From a checkpoint of a small contrastive audio-text model.
Model: encoder arch conformer, encoder norm rmsnorm, encoder activation quick_gelu, text encoder layers 12, text encoder norm layernorm, text encoder activation gelu, text encoder moe soft, text encoder num experts 16.
Training: soap at rate 0.004, 2200 steps, batches of 128.
Data: trained on simulated sounds of rotating machines with and without faults, 39062 training examples, 7.2 epochs.
Rows from block 3 of the audio encoder of a small contrastive audio-text model, named by matrix and row number. Rows with one number belong to one neuron. Each number is 128 + 32 x the weight over its row's rms, rounded and kept within 0 to 255. All counts start at 0. Numbers have three digits each.
After each neuron's rows are labels from the 100 clips, of 14976, where the neuron reaches its highest value: "top examples" is what is common among them. Only what is clearly more common there than usual is listed. The data: simulated sounds of rotating machines with and without faults. In brackets: how many of the 100.
# fc1: first MLP up (encoder.blocks.3.ff1.fc1.weight, 640x160), inputs 0-159
# fc2: first MLP down (encoder.blocks.3.ff1.fc2.weight, 160x640, transposed), outputs 0-159

fc1.601:128152098075159128140105117128082128128069119089111128144128128128128177114128097181080063116128198175069128177109154128087165128156141128136073094071166128128158199132128106081089128048153076142136122151128156109120128083128172128185130157180147123128128128122064141128120169082120161128085104128128106054181135128182128128075128109128155102128128128128116174128207085177155081175128128128090117141128128103093078087171112195100109143167128085128124128077096125144168048122119128
fc2.601:128164185189161128046146127180112132077121075082081158116128102125106128093128128107176173128128217128128110108128128128182092128055128113148128128180139149128127128053145140128128104128128174145128154032157079155128094135110061105135176061047113127148128128136128128128125128127143128128128128194162211128128213128128128168068128128163155150091128128131117171128166128054096089128157150115169154178128159128163128128140128158168095111128179181132119128128128117130113084128111128
top examples: clipping (90); text has "clipped" (90); muffled (low-pass) (34)

fc1.475:128164110147128128101114128128062128133090079128128128222157128128172161197088193089128150162128108128223128070128101182128128188183196128128073082139128097128162128128156122168135128167165128128161128147128128128070098128147128171128128128128100168137128128156131128134128098128167128191128090101133074185128128128164132128183128094157051173128112128128084205179157128128141181186128128128142128098113128147120140096128110102101128132193053131155091146128098128144128191087128188
fc2.475:140092091067092134128107121055191107182128157082128058105103114135168225128085088128128150160173118150164128119200128150112162128128122083178212131082128124079155120130114128145084123181128128111128118128128086081128059089104109121115110046171128153128128146077178128086126128115134101128137128145112134143095128187099173116082169128116123128113075127069114128121148147141089139112104145151114128077098063128136171172128128100076128128215111154109142118123116128128079151153128071
top examples: conveyor (100)

fc1.481:134125089087155166189118128128113165086117128162128151126128159128128143128122143149082128187121128080128128128079128107128081128128104117148128128219132115128085128226104128044108186136128128126079128128071128157059109121128146167073128128142128128119128184230119147107128128128128134048154138182128153084139155184116185076161154105067164128128128119096128152128105042160128065128097156128072071128138178128128100179144128128128091100168128128128185135111128143120104165128088110
fc2.481:147128128103147144128156128128122128128044126117128058097128141123161138128128118128098128141128136135173111132102129128073106078128128127124172128095128179055100157089154128128088129119176187187250102103140092028152099106128128128128128110168096128097130129074070128128111128128125128131086057042060128176116128141128128128149128120034113128131128157080135137176167144127166137081176128111122164128137128083089200128138116138123145117103061077110129128137128154084112128092184128
top examples: conveyor (100); thin (high-pass) (42)

fc1.66:124144125130159150128128128136122112071128097104255164159110166073131163066095128172108133094128077128156128160219097069182166145138124128147120128108107133097115160128109128056088128137095128128196150094128097113105132092164089118123128128128072128128106128102128177107128128077162134149128215128128152128197128122093128109128110128128130161165168104128128202128097128126182180128154082078132128095116130070127160051175086091128128128147128120085093128128177127121128195128152079
fc2.66:153102168089109144128112104128128148165186085094187093081128130134160195082177139096111141128186080168086128128128131149158104082143100170076109113108109157100128165043018085153141128128132157152112158102088040117148140128106058136128128176158096089146178165116187128119183142145078156166128108090095128111128128128121167113094128128131057072103104095128128098116180113137128104159107128107124128095196106128109141203137158164125118113158096128122078133106133132117120136093161128
top examples: quiet level (92); conveyor (57); thin (high-pass) (45)

fc1.467:128085094109128122104187128128105155128156128107076128184140216087157128144128133128162170128096115132224128108183191128128128128139078158128128133110173176138159144128166118157122128206128172128098093128211128131152076134128092136128136128128062069138128128083149088177089128128128119072128173150074158128097128128080184128128180079128128109091078093128156128128123128113126128128065160058148163177147128141128128163128080128103090156128174128173095110212128093151128180128131167
fc2.467:128128108131128105141074116126163111243201128098071176161128162128131132128123128138166136187161071190128128128131128146164128128128128128142128092128083076128167128170154128128128128142128142172128051128128129128108108128128139150173101116128154128128128070095106088128128128192127128132139128118128051061098130175147192073099112114128207164128128128158157125128156128123128038114161128148188128128070128101128151107128157128126204128217170101074196090156128124130175122128084128
top examples: quiet level (70); compressor (52); thin (high-pass) (44)

fc1.480:143128128100128184128128137119100143106106128159182139147255128128101209140128128154111074128166128128128128096156020128112128128190150157084098128128161128128128069128128173134158128162112128138165028088070128180128080138128111128185156184166193128157136080128128128074070152090128075140102147167128162120128166128105128128128151096128151108080091173128179134128128154197107155097128128046114137137128128127138128119079114105093158112122139103119128087113128151128122104162128170
fc2.480:087128159164166092093130128059128058128128108127128043128159127128193139100127062113128128130144151128174166061128084186128128158095134115198128159104128119145114157080065109172128111128142159127149075114115158100109128147116084188185128091128091045103122163156152128095084112128093128163113128128181151112128183128153128122083096128129128150096128128128128117137155083098097142194142187123193134128076073128161124128127098146191080164155145129096128091067135140213143128140128117
top examples: clipping (81); text has "clipped" (81); thin (high-pass) (38)

fc1.541:122128181171128143128128128106170128159073128070128128128152128175128194094127086197093150105170074135108108103196128113162182128128078128095055048104119162114153113182069128116128128106128169156091112128104155082105143165122063142076091128128128128128147156128128128143136157235062128148085128166099128134156124150118090086128128128161142093124142077058081141128107128171164131113114098095128156155079128176169140128102128113175128154121107055097128178145139128127128185076128144
fc2.541:110128123161128113120128128181139198158102099158167128128167144155128105152140128099128105182094066116128117128150128116223097105120132135094115143109147128134119128128104116128128156128128128128098138111128161127124153128128128136058128128131128128150018073130177138134179139161128128189166128181155128128159128128089149128108200162128117128117199171196128128128108150128088059109128145122079098059072089128128032145113128145128128199170128128128093135168183059128142151020150128
top examples: quiet level (100); fan (82)

fc1.41:128145098094125159173123192128144099128068128124174059170210128163066085128056128128091128133120151152119211129128163128194128125165145128128110111128128174200080128060143158173160141123112170211128160119153149128115093128076135104128191176076089112122064131128098128128143149067128168091128128079128108160093147143154128090125164161128128128061114128128080097119128128183164100128128124147128148179128102143122128155161104131099145057144145128128075145187124158128128114128083096
fc2.41:130106187141144093113070128138128156176151128148165124136117108150158159072129178128068128086133155152092132128128128150126078133153092128084166151128061128175098093128210128105142061179128149128200159132124188068117119076128128128178128094128180128182128128128128150157127128128086185117142128167141108180041121128172182116109128089119097129146128128128086128160101128111117128208128113065106085179128090105128095128077168128141128088174128128128128128150033128123130121082062099
top examples: quiet level (60); conveyor (51); rattle (46); grinding (41)